{"image_size": 48, "crop_scale_min": 1, "color_jitter": 0.1, "norm": "groupnorm", "channel_attention": "se", "attention": true, "init": "trunc_normal_002", "optimizer": "soap", "beta1": 0.95, "merge_dims": true, "batch_size": 128}
Rows from block 5, named by matrix and row number. Rows with one number belong to one channel. Each number is 128 + 24 x the weight over its row's rms, rounded and kept within 0 to 255. All counts start at 0. After the name is the row's rms in percent of the matrix's.
# convs0: first 3x3 conv (model.mid.0.convs.0.weight, 288x288x3x3), inputs 40-47, a 3x3 kernel for each
# convs1: second 3x3 conv (model.mid.0.convs.1.weight, 288x288x3x3, transposed), outputs 40-47, a 3x3 kernel for each
convs0.174 073 [154 132 132 134  87 141 165 147  91 134 106 159  97 112 135 143 135  98 106  95 111 132  86 149 137 140 116 138 123 157 119 140  94 121 102 172 148 115 116  96 120 125 146 134 131 135 104 142 126 124 115 119 137 106 136 132 134 130 100 115 124 140 140 137 114 107 149  90 138  93 177 114]
convs1.174 078 [156 114 155 125  87 139 118 137  92 135 100 155 143 146  91 124  90 117 141 116 167 109 137  82 137 106 151 125 142 118 137 106 152 122 108 153  54 153 112 155  88 115 117 115 162 132 161 143 152 115 100  93 163 143 152 135 130 101 121 111 162 128 126  62 127 145 131 151  94 166 141 144]
convs0.175 103 [120 111 143 170 102 179 135 137 108 155 127 127 118 159 175 124 124 150 106 136 120 133 141 109  84 137 109 107 121 140 166 120 135 135 135  90 133 154  75 161 137 118 118 138 137 114 105 177 128 119 163 105 161 112 116 101 123 110 159 134 126  94 151 153 152 112 156  91  89 138 154 136]
convs1.175 095 [125 151  90 117 145  94 133 147 149 135 118 111 115 130 146 162 100 118 105 127 140 128 119 115 128 133 105 154 127 130 107 173  91 123 141 116  95 118 157 169 157 110  98 166  91 141 132 183  69 171  83 114  87 152 144 101 129 142 106 162 141 122 127 124 141  97 107 159 115  85 152 121]
convs0.176 149 [122 139 125 152 139 111 120 128 137 131 139 102 126 113 135 116 118  96 144  91 126 143 136 128 121 120 136 116 118 158 140 142 106  85 130 122 123 156  91 161 122 136 100 138 167 119 168 162 164  66 148 124 138  93 120 185 127 117 114 165 116 137 102 139 203 133  73 105 114 131  91 186]
convs1.176 195 [ 87 132 152 146 117 129 126 141 103 151 138 123 143 130 137 120 128  91 105 104 146 118 155  98 128 133  85 167 103 134 130 111 119 114 120 127 117 116 133 121 152 127 136 111 141  96 194 157 138 158  42 115 175 185 133 138 138  96 130 114 150 117 165 146 145  92  98 152 121 132 140 151]
convs0.177 080 [131 100 142  91 119 146 116 119 165 102 176 124 147 162 150  96 133 149 113 126  76 123 104 120 103 146  87 133 123 148 131 122  92 155 115 155 125 142 115 137 146 122 117 122 116 139 120 160  76  72  78 123 131 128 117 125 111  90 134 138 129 127 123 144  76 122 153 159 124 124  91  93]
convs1.177 077 [142 161 157 129 134 126 114 153 102 126 126 133 155 123 147 130 118 111 152 132 140 107 166 120 137 121 107  99 132 124 142 119 129 135 139 149 157 136 182 159  96 104 118 151 140 132 136 128 137 182  99  94 130 111 161  96 115 109 174 120 103 116 133 102 152 137 109 123 105  97 132 120]
convs0.178 089 [103 107 125 132 145 149 114  99 132 114 107 156 139 118 148 126 136 119 125 137 122 143 105 114 126 108 126 119 126 124 103 137 125 126 113 116 130  98 122 136 144 119 134 120 138 129 134 145 141 111 113 138 140 137 124 123 134 166 126 115 150 158 113 150 162  88 174  92 121 147 147 147]
convs1.178 088 [104 173 111 166  95 115  87 122 113 114 141 117 137 100 103 113 156 146 120 139 110 153 107 147 119 167 110 129 138 128 128 102 148 152  95 128 126 114 189 121  99 129 140 158 141 119 106 132 109  85 163 136 131 107 104 133 150 119  98 139 168 158 117 125 111 171 101 147 110 133  76 106]
convs0.179 083 [ 82 114 140 164 191 156  94 120 123 130  89  69 148 141 180 136 125 107 101  88 114 135 140 104 102 137 152 141 124 117 126  92 127 131 157 130 123  83 115 144 122 148 119 134 136 154 106 107  96 134  85 157  89 150  91 131 134 142 135 108 129 132 150 115 104 148 158 162  83 118  99 157]
convs1.179 082 [163 175 181 104 156  96 136 138 131 114 106 154 108 162 117 124 147  85 117 156 138 131 115 137  96 149 138 143 106 131 119 138 152 135 134 131 123 152 124 121 137 116 126 120 163 157 138 120 110 124  81 142 149 110 142 141 109  98 110 103  97 139  99  82 173 143 188 100 107 110 128 116]
convs0.180 096 [150 123  85 117 154 127 144 127  95 130 112  96 158 107 136 122 118 124 111 134 114 106 139 148 127 127 138 139 107 157 142 132 116 120 103 116 119 128 128 123 147 144 161  94 137 127 112 166 127 135 183 125 129 108 115 113 148 118 150 121 117 105 153 107 117 174 124 146 157 153 155 132]
convs1.180 091 [163 159 103 104 103 117 142 125 100 159 140 128 117 114 153 153  83 103 155 131 142 121 150 142 141 140 142 115 143 118 154 116  91  81 152  80 115 152 117 149  99 133 135 114 154 153 122 130  97  84 146 123 130 127 167 121 151 122 135 105 121 113  96 119  69 138  72 118 101 105 159 143]
convs0.181 078 [150 165 129 143 137 185 120 157 116 113 125 140 122 101 129 156 113 119 139  89 148 102  95 120 111 116 122 121  98 118 140 113 146 127 142 124 120 139 142 114 139 123 177 134 142  63 136 101 142  97 194 122  94 155 149  96 148 118 144 146 128 108 114 101 157 144 128 130 108 107 113 165]
convs1.181 077 [162 105 111 122 163 114  98 109 122 120 118  92 132 174 109 151 131 135  87 170 143 110 169 139 136 119 159 124 129 143 111 118 148 123 131 109  55 114 133 125 150 134 167 143 131 125  99 146 104 224 103 164  97 120 138 130 117 164  95 125  74 194 117 115 147 121 109 147 137 130 130 141]
convs0.182 068 [118  97 123 118  92 142 145 147 111 124 120 159 124 144  66  96 197 200 101 168  98 130 155 104 105 115 132 105 161 161 157 141 140 105 128 130 140 108  95 125 108 145 131 153 131 144 130 103 147 162 130 139 157 148 110 142 108 130 135 125 152 125 128 131 132 126 127  57 145 128 146 135]
convs1.182 070 [125 163  99 159 154 159 109 102 133  87 113 155 171 120 101 132 181 149 155  81 141 107 167 131 114 116 139 165 127  96  90 110 110 110 124 108 143 129 144 101  98 171 101 160 128 108  95 161  99 150 125 136  75 152 170 113 125  81 132 164 166 114 135 135 137 142  97 124 136 145 151 119]
convs0.183 084 [110 131 101 136 126 124 134 156 144 170 132 157  99 122 114 144 117  91 162 116 118 154 118 121 130 146 126 121 136 106 205 138 151  97 131 118 134 115 141 147 157 114 105 137 137 117 169 131 122 138 153 140  97 121 108 140 107 118 148 169 137 134 107 128 112 154 153 151  96 146 151  96]
convs1.183 081 [156 119 146 131  87 102 131 101 174 104 155 104 198 126 136  44 112 111 150 116 148 120 117 102 149 137 124 136 154 139 115  83 119 149 133 121  97 173 102 132 108 116 133 106 140 136 114  85 103 144 145 119 109 134 128 103 124  80 136 126 167 133 145  84 107 108 188 156 158 126 108 110]
convs0.184 128 [142 127 124 109 131 145 133 139 144 124  99 105 155 131  98 158 130 162 157  74 142 168 150 132 119 131 111 159 117 115 104 107 125 142 123 125  88 134 118 124 126 162 159 156 121 112 167 129 100 113 166 123 156  91 125 124 108 150 110 153  90 126 130 119 143  97 102 144 143  99 127 156]
convs1.184 139 [127 112  90 127 147 128 119  71 119  92 107 116 110 108 152 147 161 152 104 128  87 166  93 156 135 119 138  89 132  87 127 190 137 129 114 167 122 120  92 186 177 173  80 101 108 137 142 129  97 196 148 153 120  67 104 146 152 147 163 108 110 153  94 153 160 119  88 139  90 144  82 135]
convs0.185 148 [123 108 171  93 147 123 133 140 136 169 116 118 132 103  86 130 127  99  83 118 119 132 186 123 150 135 132 149 115 138 126  99 114 149 104  98 131 139 130 117 120  91 110 135 120 167 103 139 109 164 143  89 136 121 145 102 131 146 109 134 126 139 135 132 116 136 142 119  93 112 166 116]
convs1.185 151 [135 117 130  85 108 132 107 146 115 118 123 155 115 133 128 152 133 109  90 141 148 169  86 102  95 152  85 139 114 106 104 186 108 108 140 123 123 137 119 102 114 188 126 119  98 135 123 120 107  96 142 102 172 107 169 100 126 116 166 113 130 160  93 141  96 144 149 161  69 121 123 128]
convs0.186 136 [126  80 149 185 147 110 175 144 148 133 126 120 141 116 127  85 164 114 132 132 136  95 181 110 169  89 150 112  99 141 110 132  98 107 104 141 155 115 150  78 138 128  97 130 137 109 155 113  95 117 119 131 105 125  91 132 132 121 103 151 106 129 139 153 106 151 163 153  92 143 138 166]
convs1.186 134 [138 112  64 127 110  95  96 153 129 123 123 101  54 146 102 151 144 187 118 149 107 160 132 138 107 127 116 139 126 134 148 133 117 113 164  86 100 156 142 187 114 123 101 176 136 128 123 169 138 157 118 175  74 156 146 114 141 112 105 137 143 125 136 107 147 104 147  72 131 103 133 126]
convs0.187 079 [116 156 102 124 106 129  86 152 145  91 117  91 143 147 118 137 104 135 107 116 124 139 141  96 139  96 137 132 148 105  85 185 126 165 132 115 110 101 147 162 170 144 145 117 124  90 144 150 150 122 111 105 137 148 121 101 132 137 154 137 184 113 133  97 208 160 139 111 192 127 100 121]
convs1.187 075 [120 154 154 138 141  96 136  83 154 121 148  96 135  90 131 173 119 163 126 142  96 115 111 153 157 114 147 109  85 114 149 125 139 118 131 140 132 123 117 134 119 127 138 141 110 112 129 122 128  77 138 116 194 143 138 136 125 151 157 119 142 146 128 105 158 147 132 110 142 133 139  85]
convs0.188 105 [130  95 115 128 101 153 121 149 111 155 118 164 103  90  84 121 130 149 142 173  73 118  96 123 151 119 156 105 121 130 111 124 136 119 124 122 134 135 103 115 103 168 133 144 133 130 135 107 132 124 116 154 117 128 126 105 118 140 126 149 123 119 114 122 112 129 145 137 140 116 131 122]
convs1.188 104 [175 131  97  77 104 123 177  97 104 105 120 149 119 192 145 125  83 133  81 119 134 164 153 103 145 101  94 107 155 124 156  99 169 114 166 109 121 143  97 124 113 150 108 117 112 100 146  83 151 151 141 155 132 111 112 163 125 125  69 124 130 146 134 156 121 102 114 100 167 115 180  89]
convs0.189 078 [142 120 174 151 135 123  89 133 122 126  99 131 107 113 136 155 105 134 108 123 107 127  97 141  87 186  93 123 107 140 101 152 141 141 141 119 126 115 139 146 128 102 104 137 143 121 130 178 142 134 150 172  92 119 107 132 131 125 127 131 134 132 132 130 161 116 141 193 181  84 143 107]
convs1.189 082 [134 124 156 123 151 122 108 130 116 143 142 110 117 143 138 149 111 157 120  74 179 109 155 128 177  99 120 115 131 100 142  84 123 125 135 135 128 154 115 146  88  90 110 191 126 107 174  96 127 153 123  77  97 165 125 117 123 130 136 143 124 102 135 117 147 135 128 148 158 103 125 108]
convs0.190 084 [154  84 140 142 138 151 113 128 105 149 158 135 118  84 167 114 131 110 158  96 136 112 140 114 107 156 127 157 114 117 145  98 112 121 125 103 154 137 151 144 124 144 102 116 101 103 125  92 118 135 100 152 112 184 120 124 154 150 124  97 126 128 138 122 146 127 123 125 131 144  88 145]
convs1.190 088 [110 106 137  66 102 118 183 136 108 137 149 141 114 122 144 132 137  76 119 118 132 117 154 104 118 131 119 130 188 101 143 131 143 157  93 141 121 186 132 188  81 123 106 139 126  73 125 144 147 142 123 142  98  81 125 108 165 140 165  86  89 116 122 123 156 124 113 108 111 117 138 116]
convs0.191 095 [123 130 127 146 157 151  92 130 139 111  75 147  75 137 139 145 177  79  90 141 104 145 157  90 145 141 120 109 147 115 108  90 133  96 140 121 107 127 160  81 116 135 138 132 131 147 178 108 109 119 131 126 115 124 153 115 143 137 119 132 149 101 127 121 133  83 143 118 134  94 103 121]
convs1.191 092 [126 121 135 117 111 145 119 159 103 127 112 106  87 134 131 148 147 118 114 142 133 153 148 127  91 131 143 124 146 164 147 136 133  99 120 118 144 150 135 142 100 156 143 136 140  89 137 114 149 122  96 159  47 168 113 135 150 170 129 132 114 133 138 139 140 118 122 177  82 149 100 139]
convs0.192 100 [158 112 135  94 120 115 131 149  84 123 117  94 110 105 107 134 129 127 115 154 152 130  87 108 121 171 109 149 125 112 112 116 134 134 107 108 124 108 129 163 105 126 140 137 129 127 137 124 117 156 126 148 131 125 121 149 149 123 100 146 118 164 108 151 135 169 104 128  95 124 115 160]
convs1.192 101 [136 162 124 133 149 114 109 152 120 132 135 120 110 134 102 158 118 110 127 154 151  82 125 107 145 132 123 125 108 147 142 167 164 136 119 133 118 137 126  69 147 119 153  90 158 118 126 116 127 108 152 149 154 161 119 128 138 117 151 102 103 157 110 111 134 126  90  90 177 145 163  82]
convs0.193 098 [ 87  90 137  98 169  95 110 126 156 126 155 148 135 131 112 132 116 129 124 145 106 120 193  82 156 105 134 168 125  99 145 130 131  95 125 137 134 116 112 127  89 138 109 175 132 115 142  98  78 160 146 135 112 141 111 129 130 137 133 125 138 124 153 118 137 160 122 109  91 149  93 107]
convs1.193 100 [101 139 146 127 137 149 132 141 179  92 139 119 110 192 104 170 108 137 162 135 120 106 111 164 180  88 100  88 126 150 104 156  78 147 140 112 127 115 147 136 107 132 167 139 103  60 147  77 146 138 109 139 133 131 131 132 118 114 123 104 120 142 134 105 132 130 136 150  67 110 116 153]
convs0.194 073 [153  99 123 147 128  80 111 145 140 121 170 131  72 123 129 147 135 121 124 149 124 130  98 124 105 178 116 140 152 105  98 155 142 156 140 139 132 161 158  99 128 126 106 127  97 109 124 116 159 182 129 145 116 132 117 136 126 156 115 116 159  96 115 117 192 173 126 135 114 113 146 117]
convs1.194 076 [104 110 176 123 135 104 141 157 142 165  93 151 131 109 112 153 119 168 136  81 156 169 115 137 112 129 115 118  79 139 119 101 133 150 146 112 111 148 134 167 102 157 127 145  93 127 121  93 103 136 134  68 136 172  97 150 148 167 113 116 107 110 192 145 145 141 109  90 144 131 134 137]
convs0.195 064 [104  93 132 138  99 109 138 132 115 143 140 133 142 102 170 123 113 105  95 175  93  85 163 101 123 117 131 121 106 125 164 163 103 102 110 133 134 116 101 122 172 134  97 135  98 139 152 129 116 166 124 135  95 123 143 127 135 136 114 138 122 130 117 177 109 170 121 115 144  85 186 142]
convs1.195 068 [100 134 120 129 104  80 128 136 160 139 126 174 118 105 113 123 149 138 154  98 107 162 113 134 143 125 143 142 127 131 140 109 132 137 134 131 110 118 148 162  90 126 100 164 107 137 112  80 115 135  79 111 155 122 138 105 146 109 132 108 124 139 133 147 118 127 112 124 165 121  97  83]
convs0.196 137 [107 106 151 101 130 116 133 118 119 146 100 142 150 138 133 137 131 126 175  92 138 103 176 122 108 119 142 166 122 103 119  96 157 122 151 119 129 146 130 104 129 151 152 143 107 166 140  82 114 135 105 110 155 172  96 133 119 104 160 128 158 132 115  49 115 107  98  85 138 158 135 141]
convs1.196 142 [136 143 126  95 158 107 148 105 132 109 158  60 134 117 171 115 154 130  94 136 104 182 108 153  89 156 111 124 136 156 145 108 155 157 132 139 120 156 140 106 120  97 132 112 159 127 141 171 139 143 127 146 198  47 132 144 132 173 128 140 121 162 123 150 152 132  94 136  98 179  97 108]
convs0.197 079 [135 121 127 125 202 132 114 112 117 157 124 109 158 142 155 128 101 144 142 116  87 162 119 121 156 135 159 128 133 121 136 140  88 120 157 119 141 132 104 129 148 147 123 138 137 120  96 142 102  93 152 132 108 163 151 109 167 117 101 120 128 162 133 151 130 145 122 118 123  91 140 147]
convs1.197 079 [126  92 161 127 109 123 114 135 118  97 125 110 162 159 125 124 142 131  98 152 135 165 118  95 146 121 139 110 106 129 157 133 160 143 118 167 116 164 151 130 157 126 122 149 174 133 122 142 154 122 162  89 157  88 146 120 145 142 140 143 126 134 125 112 139 137 145  98 137 201 108 142]
convs0.198 097 [173  79 162 119 139 157 120 168  94 154 115  89 156 150 129 136 128 145 121 119 112 148 150 111 118 127 148 146 128 137 128 160 124 118 134 122 129  99 143 120 134  87 107 107 111 145  98 118 129 154 102 119 120 114 134 131 145 152  96 135 111 142 146  93 128 170 147 117 114 160 105 112]
convs1.198 100 [175 154 107 179 108 108  73 143 115  96 147 107 123 133 113 133  95  96  88 147 132 129 116 137 159 111 113 119 174 128 146 112 157 125 132 139 104 146 106 134  84 144 129  63 145 159 104 152 104 107  72 142 142 120 142 107 128 125 126 122  89 147 121 136 122 106 156 105 128 142 133 116]
convs0.199 104 [101  72 151 179 129 117 114 142 100 156 139 134 153 149 132 108 108 109 132 112 168 148 148 118  68 165 130 127 154 119 118  99 145 145 133 150 140 131 113 115 125 128 118 111 156 180 122 146  81 150  82 138  78 125 127 130 140 146 116 103 129 106 148  90 151  91 138 113 122 122 147  90]
convs1.199 111 [110 146 151 138 131  84  97 154 103 153  95 120 102 132 166 115  83  88 129 112 171 150 118  91  94 176 128 140 151 143 128 128  89 159  86 140 118 142 122 123  98 123 133  86 140 126 120 140 144  91 148 134 133 141 137 139 128 117 101  75 105 117 139 149  73 145 138 150 100 131 113 133]
convs0.200 106 [104 124 107 153 104 139 128 102 119 127 121 103 145 108 150 132 128 134 107 136 130 114 127 118 139 144 117 108 125 144  94 149 116 133 108 129  98 122 102 134 127 106 155 104 137 165 114 115 109 116 124 141  80 172 146  69 144 112 133 112 125 141 148 110  93 140 114 166 139  93 156 156]
convs1.200 107 [115 194 129 136  79 145  88 170 121 149 102 139 143  84 142 123 150 152 157 134 112  86 153 128 152 110 114 119 162  93 147 114 196 116 131  87 153 142 154 115 105 112 126  81 117  76 169 184 176 146  54 142 119 127 135 127  97 111 130 158 122 160 110 145 120 121 128  73 132 159  95 134]
convs0.201 110 [148 107 141 159 120 112 130 127 158 160 122 148 169  89 133 158 128 142 116 146 148 120 120 131 131 175  87 116 129 130 106 130 144 123 130 132 148 139 118  92 105 165 125 135 110 123 132  99 150 151 160 132  90 143  86 120 122 145 146 139 142 127 124 135  98 179  60 163 124 142 130 144]
convs1.201 094 [100 103 135 147 127  71 140 138 135 138 113 136 146  63 163 135  96 118 184 105 136 101 139  85 136 108 159 114 125 129 101 123 166 119 136 113 108 157 121 151 128 163 129 110 121 104 136 135 108 123 137 122 123 118 175 122  98  81 141 118 126 145 146 178  65 131 144 111 154 115 135 105]
convs0.202 058 [147  94 115 127 131 105 130 108 177 161 126 108 129 111 127  78 159 131 122 132 108 147  99 145 149 137 178 165 115 107 161 173 138 137 119 106 123 130 160 150 126 115 161 116 151 132 115 107  98 136 100 150 117 127 121 123 144  90 152 126 127 127 121  94 148 160 142 108 142 103 141 113]
convs1.202 060 [109 132 128 144 144 116 170 154 148 170  96 123 124 171 139 110 115 157 106 139 130 156 155 151 133 125  94  67 114 139 142 119 129 123 160 114 104 107 130 130 137  65 121 153 149 165 136  83 159 105 150 114 137 122 126 107 139 118 108 143 119 155  98 133 133 105  85 175  93 146 123 144]
convs0.203 143 [110 103 152 118 151 116 142 131 124 142 135 116 140 127 138 122  74 144 157 116 118  73 103 121 143 141 120 136 106 119  82 140 124 150 116 136 149 129 151 101  93 104  89 112 154 150 105 142 186 117 111 126 138  98 123 133 153 152 112 153 130 143 121 117 150 152 144 148 115  99 125 138]
convs1.203 124 [149 138 135 124 124 112 128 132 116 107 141 106 121 130 138 121 151 171 131 150 142 147  91 136 161 139 103 137 134 137  74  91 125 151 112 130  85 176 115 176 120 136 137 100 161 117  75 105 133 159  62  96 112 213 133 130 174 124 107 139 140 184 134 121 143 151 171 152 107 143 130 156]
convs0.204 075 [130 120 118 136 130 152 144 118 156 109 138 121 108 126 140  93 125 153 106 127 142 143 129 100 133 138 141 138 140  98  72 122 137 136 134 131 162 118 103 137 138 136 145 135 115 166 135 147 135 150 130 135 118 142 126 131  80  95 127 198 128 136 127 120 113 112 133 111 154 116 120 122]
convs1.204 071 [141  95 147 131 108  82 154 131 118 106  90 135 112 153 111 142 114 129 122 122 116 150 139 151 134 141 139 123 117  99 150 134 176 118 134 113 112 134 126 104 142 133 118 131 154 120 157 111 101  60 158 137 136 126 156 113 140 167 159 152 146 118 123 164 141 141  93 126 145 117 104 122]
convs0.205 092 [143 148 130 153 158 113 144 123 137 125 125 119 115 126 144 109 134 142  72 164  98 140 160 118 192 139 102 124  97 119 134 149 129 126 135 121 135 113 114 154 103 122 154 120  92 105 118 121 152 101 125 112 109 117 109 146 128 153  70 125 113 127 125 120 192 112 130 148 147 127 144 103]
convs1.205 095 [ 98 138 115 189 119 149 139 144 136  98 109 110 103 109  99 115 150 179 159 147  95 111  98 144 171 129 127 134 133  94 127 102 128 129 149 139 102 118  96 102 148 110 151 137 126 149 136 173 147  98 106  45 127 158 119  93 149 120 148 130 150  88 154 101 188 111 115 132 128 148  73 130]
convs0.206 157 [148  92 149 137 143 145 141 125 109 135 119 138 153 152 119 143 124 107 108 118 122 128 157 121 146  91 130 101 110 138 124 144 119 101 124 164 120 121 139 142 153 110  88 134 159 134 117 125 118 123 125 141 148 106 169 137 136 103  80 116 145 149 131 103 172 109  88  97 130  99 139  93]
convs1.206 155 [101 186  71 147 173 120 154 107 101 115 137 106 108 147 104 122 106 208  97 144  79 155 145 160 111 128 138 124 151 135 135  85 139 116 106 142 148 113 162 148  99 121 122 155 123 166  96  83 187 111 146 108 116 121 135 152 131 122 149 164 133 160 130 158 131 138 117 129  81 131 129 180]
convs0.207 128 [140 133 140  81 105 133 149 147  91  91 128 136 133 116 112 111 142 154 127 142  76 130 121 170 154 128 153 112 145 146 113  88 126 123 138 106 137 108 130 112 126 106 164 132 169  92 134 126 133 126 113 113 127 123  94 142 132 106 124 113 106 119 128 135 145 138 175 153  99 143 143 121]
convs1.207 096 [126 106  98 122 126  99 133 146 134  82 128 159 158 145  64 163 107 140 131 122 101 103 148 176 145 123 117 163 107 127 142 112 145 112 145 122 175 126 112 130 115 146 173 110 125 152  83 162 118 157 127 111 153 119 160 152 159  92 132 149 138 162 119 139 169 128 109  81 103 118 141  90]
convs0.208 154 [ 89 123 114 130 162  81 121  78 142 133  97 137  89 136 142 139 137 116 137 147 117 156 127 120 134 116 142 121 124 145 141  94 124 109 115 119 109 157 139 157  94 111 120 154 160 120 142  74 123 102 178 118 140 127 126 139  90 112 116 139 120 113 116 150 166 128 105 132 153 132 137  89]
convs1.208 135 [146 148 113 137 103  76 140 127 125 118 145 129 127  67 131  85 135 155 183  93  80 136 142 144 105 163 130 141 125 117 115 145 168 140 117 115 130  82 146 118 194 140 133  96 120 117  98 131 119 182  69 136  93 103 118 126 135 161 153 121 143 122 102 124 110 147 105 130 139 148 125 105]
convs0.209 083 [123 143  99 131 100 146 142  77 168 142 105 116 104 159 157 129 167  84 106 143  95 135 139 132 135 147 115 122 138 130 124 167 140 138 120 126 138 122 139 104 137 114 138 108 153 103 100 141 134 142 110 132 112 107 121 159 115 129 128 139 104 118 117 176 104 120 121 150 127 144  78 132]
convs1.209 085 [126 133 105 146 142 104 143 137 142 141  97 127 101 135 134 131 127 149 128 134 108 163 162 148 136  91 162 120  88 131 147  87 134  80 112 126 126  87 110 161 102 144  93  99 137 138  77  84 116 196 110 114  86 124 142  77 154 152 130 108 145 107 100 135 123 109 133 144 143 136 132 135]
convs0.210 080 [167  99 152 136 126 140 131 116  94 154 169 138 104 107 129 114  93 129 134 119 148 146 109 151 100 156 159  92 127 152 160 103 126  99 147 138  69 141 140 126  99 102 184 136 118 129 122 151  99 119 140 167  63 100 107 105 173 134 136 115 106 127 108 101  83 187 126 128 106 173 114 158]
convs1.210 082 [130 143 177 117 167  61 129 122 115  95 133 149 134 144 138 124  98 119 137 141 118 148 121 131 140 146 129 109 161 146 152 126 150 108 127 142  97 112 105 133 136 131 133 137 124 103 123  81  97 130 115 101 179  70 149  83 156 127 136 111 112 171 129 131 123 118 172 106 180  57 205 106]
convs0.211 089 [125 131  94 101 153 133 113 108 126 134  85 132 107 124 142 123 123 144  90 144 160 148 102 116 133 141 182 107 155 137 138 134 126 111 121 192 121 102 153 143 123  99 128 147 150 124  94  85 126 145 120 141 120 124 142 140 105 132 125 136 147 125 146 104 153 138 145 134  95 151  83 145]
convs1.211 078 [110 132 129 127 133 124 106 148 128  97 146 124 125 127 135 130 164 145  85 161 106 118 164 139  77 131 102 108 117 150 139 131 136 123 115 136 115 101 165 132 131 109 122 115 173 125 104 162 136  94 132 153 186  81 118 131 124  97 135 106 127 119 108 134 101 136 116 124 127 148 145 139]
convs0.212 097 [146 157 117 169 139 102 123 156 123 110 126 145 141 115 147 130 131 142 119 150 141 152 114  82 117 154 122 121 167 127 117 108  98 102 123 142 104 120 159 124 139 158 144 125 113  98 151 112 103 115 178 126 123 132 141 101 143 112 104 148 133 133 115 144  88 104 169 152 136 139 171 122]
convs1.212 103 [ 96 126 135 171 143 154 129 142 150 137 113  91 114 105 152 139 123 174 136 168 101  92 164  97 124 104 132 126 161 138  99 128  87 149  95 111 110 149 145 135  93 148 131 113 127 174 113 119 127  89 108 118 115 112 148 100 128 151 111 104 117 106 125 148  70 127 127 136 120 111 149 117]
convs0.213 064 [136 136 118 141 123 127 148 121 127 144 114 151 149 123 118 157 118 139 116 141 128 131 119 174 106 133 149 148 101 151 126 119 154 118 123  91 128 135 143 127 129  99 124 135 120 118 110  85 153 125 118 156 113 113 147 133 146 159 121 108 122 136 150 138  83 133  94 185 124 108 132 128]
convs1.213 071 [134 145 111 104 196 129 127  73 126 126 102 141 138 143 158 139 127 124 134 127 122 104 163 136 123 143 130 171 107 160 140 137 108  91 153 122 127 152 133 135 125 136 120 133 120 160 114 110 162 123 142 122  92 111 132 151 119 126  92 131 119 131 157 145  99  71 136  95 185 118 150 105]
convs0.214 084 [144  99 158 102  98  94 141 162 154 108 114 109 130 132 118 154 126 153 135 134 152 100 104 122  91 156 155 127  54 145 114 147 149 143 172  83 117  93 134 144 123 113  81 158 140 169  75 122 119 118 136 102 154 135 116 147 152 131 129 143 111 136 128 157 178  92 115 107 150 118 141 123]
convs1.214 083 [149 119 135 164 155 138 120 128 147  63 154  97 127 136 142 107 132 147 120 106 137 126 144 159 110 147  91 151  76 127  77 182 138 145 173 128 106  94 104 167 150 129  79 140  99 105  60 160 138 178 112 165 111  80 121  71 132 116 171 118 141  84 146 160 113 165  88 125  80 119 124 121]
convs0.215 077 [124 133  93 131 161 130 146  74 169 163 105 137 101 136 131 142 127 116 143 148 134 163  99 115 175 140 115 109 106 165 158 139 109 117 119 163 110 142 106 172 128 133 107 117 138 159  96 122  86 164 106 148 115 194 118 119 142 120 127  92 138  85 142 116 110 112 150 125 115 131 131 106]
convs1.215 080 [135 137 127 132 154 135 172  74 103 122 150 130 127 130 123 126 121 129 116 114 110 135 140 186 191 107  97  94 143 113 166 127 130  92 154 148 130 118 148 126 151  96 119 108 138 111 139 113 155 112 145 111 152 103 138 137  99 122 133 138 140 144 122 149 164 115 141 106 114 111 161  99]
convs0.216 100 [182 114 110 127  60 141 160 138 142  94  78 133 123 138 163 118 107 115 134 157 100 137 127 171 113 141 110 122 100 136  97 136 142 108 124 121 127 112 135 108 147 137 123  87 121 164  99 122 107 135 132 143 125 112 128 128 140 130 100  98 161 138 134 145 100 129 154 160 155 135 134 101]
convs1.216 095 [123 154  60 131 138 159 129 150 116 128 116 112 132 147 112 168 121 187 113 156 102 113  90 184 120 118 144 118 113 147 153  95 161 127 121 120 143  98 125 123  92 133 125 133 119 112 150 157 167 143 115 122 128 113 117 136 129  98 128 161 140 142 117 127 108 135 116 120 133 128 130 154]
convs0.217 083 [122 107 152 120 141 108 140 136 161 134  95 117 172 150 110 136  98 117 112 120 105 116 161 125 126 120 148  98 165 132 109 127 122 127  94 140 116 134 139 130 107 183 119 125 127 127 111 153 167  76 127 140 128  89 154 107 155  83 138 135 143 134  82 155 113 111 127  91 122  77 199 174]
convs1.217 082 [135 116 114 184 104 126 140 144 148 143 114 164 152 112 100  99 162 151 137 145 115 135 115 156 119 150 177 182 135 109 107 127 139 106  98 131 131 110 118 108 132 172 132 131 141 170 116 115  81 147 149 157  81 145 138 113 137 122 122 129 109 129 153 107 124 133 123 136 126  91 102 149]
convs0.218 075 [148 183 137 146 110 111 124 141 109 143 157 146 125 113 139 128 185 112 116 143 118 151 161 119 106  89 109  84  91 130 160 173 161 107 149 110 124 144 111 164 153 140 127 105 118 157 118 161 116 121 114 147 122 151 119  91 134 124 178 130 146 135 127 134 158 133 113 125 131  81 151 136]
convs1.218 079 [122 117 111 130 143 119 135  46 185 124 114 109 113 137 120 160 124 132 155 131 106 120 148 102 128 105 165 140 100 121 117 142 180 157 131 118 139 143 122 157 189 120 140 188 136 111 109 163 152 161  83 107  97 162 118 117 147 168 171 142 150 142 115 193 146 120  97 129 117 124  76 120]
convs0.219 100 [115 130 130 119 133 140 130 104 137 126  97 141  95 137  85 114 130 169  70 129  80 128 124 161 112 145 110 134 131 120  91 160 141 135  93 127 121 104 150 143 123 131 138 133 120  85 114 136 150 139  97 114 130 143 132 139 128 135 144 116 126 144 123 115 114 149 135 107 112 109 136 126]
convs1.219 113 [ 82 151 134 122 123 121 122 143 121 119 167 122 142 142 107 117  88 138 124 144 133  95 152 117 141 111 144 141 139  82  78 106 182 128 177 110 147 131 144 113 143 127 150 136 116 151 134 134 133 148 117  93 108 162 149  88 142 118 130 151 138 139 124 119  95 127 110 154 146 162 111 116]
convs0.220 114 [142 118 157 149 144 120 137 128 158 125 163 159 135 111  74 113 146 158 132 128 135 147 122 149 150 124 118  93 117 111 147 134 136 116 132 106 122 129 132 108 169 135 110 128 149 119 156 110 128 108 121 106 130 102 134 126 110 148 100 115 140 148 137 153 125 122  86 155 158 132 106 103]
convs1.220 117 [120 124 104 131 163 108 151 136  74 139 153  83 147 127 159 108 173 124 127  99 174 104 149  79 126 121 125 102 118 156 128 145 142 153 106 150 115 119 135 134 125 119 115 108 120 126 159 126 166 125 124 102 104 167 123 129 122 128 134 120 116 136 116 116 142 135 123 100 115 149 154 124]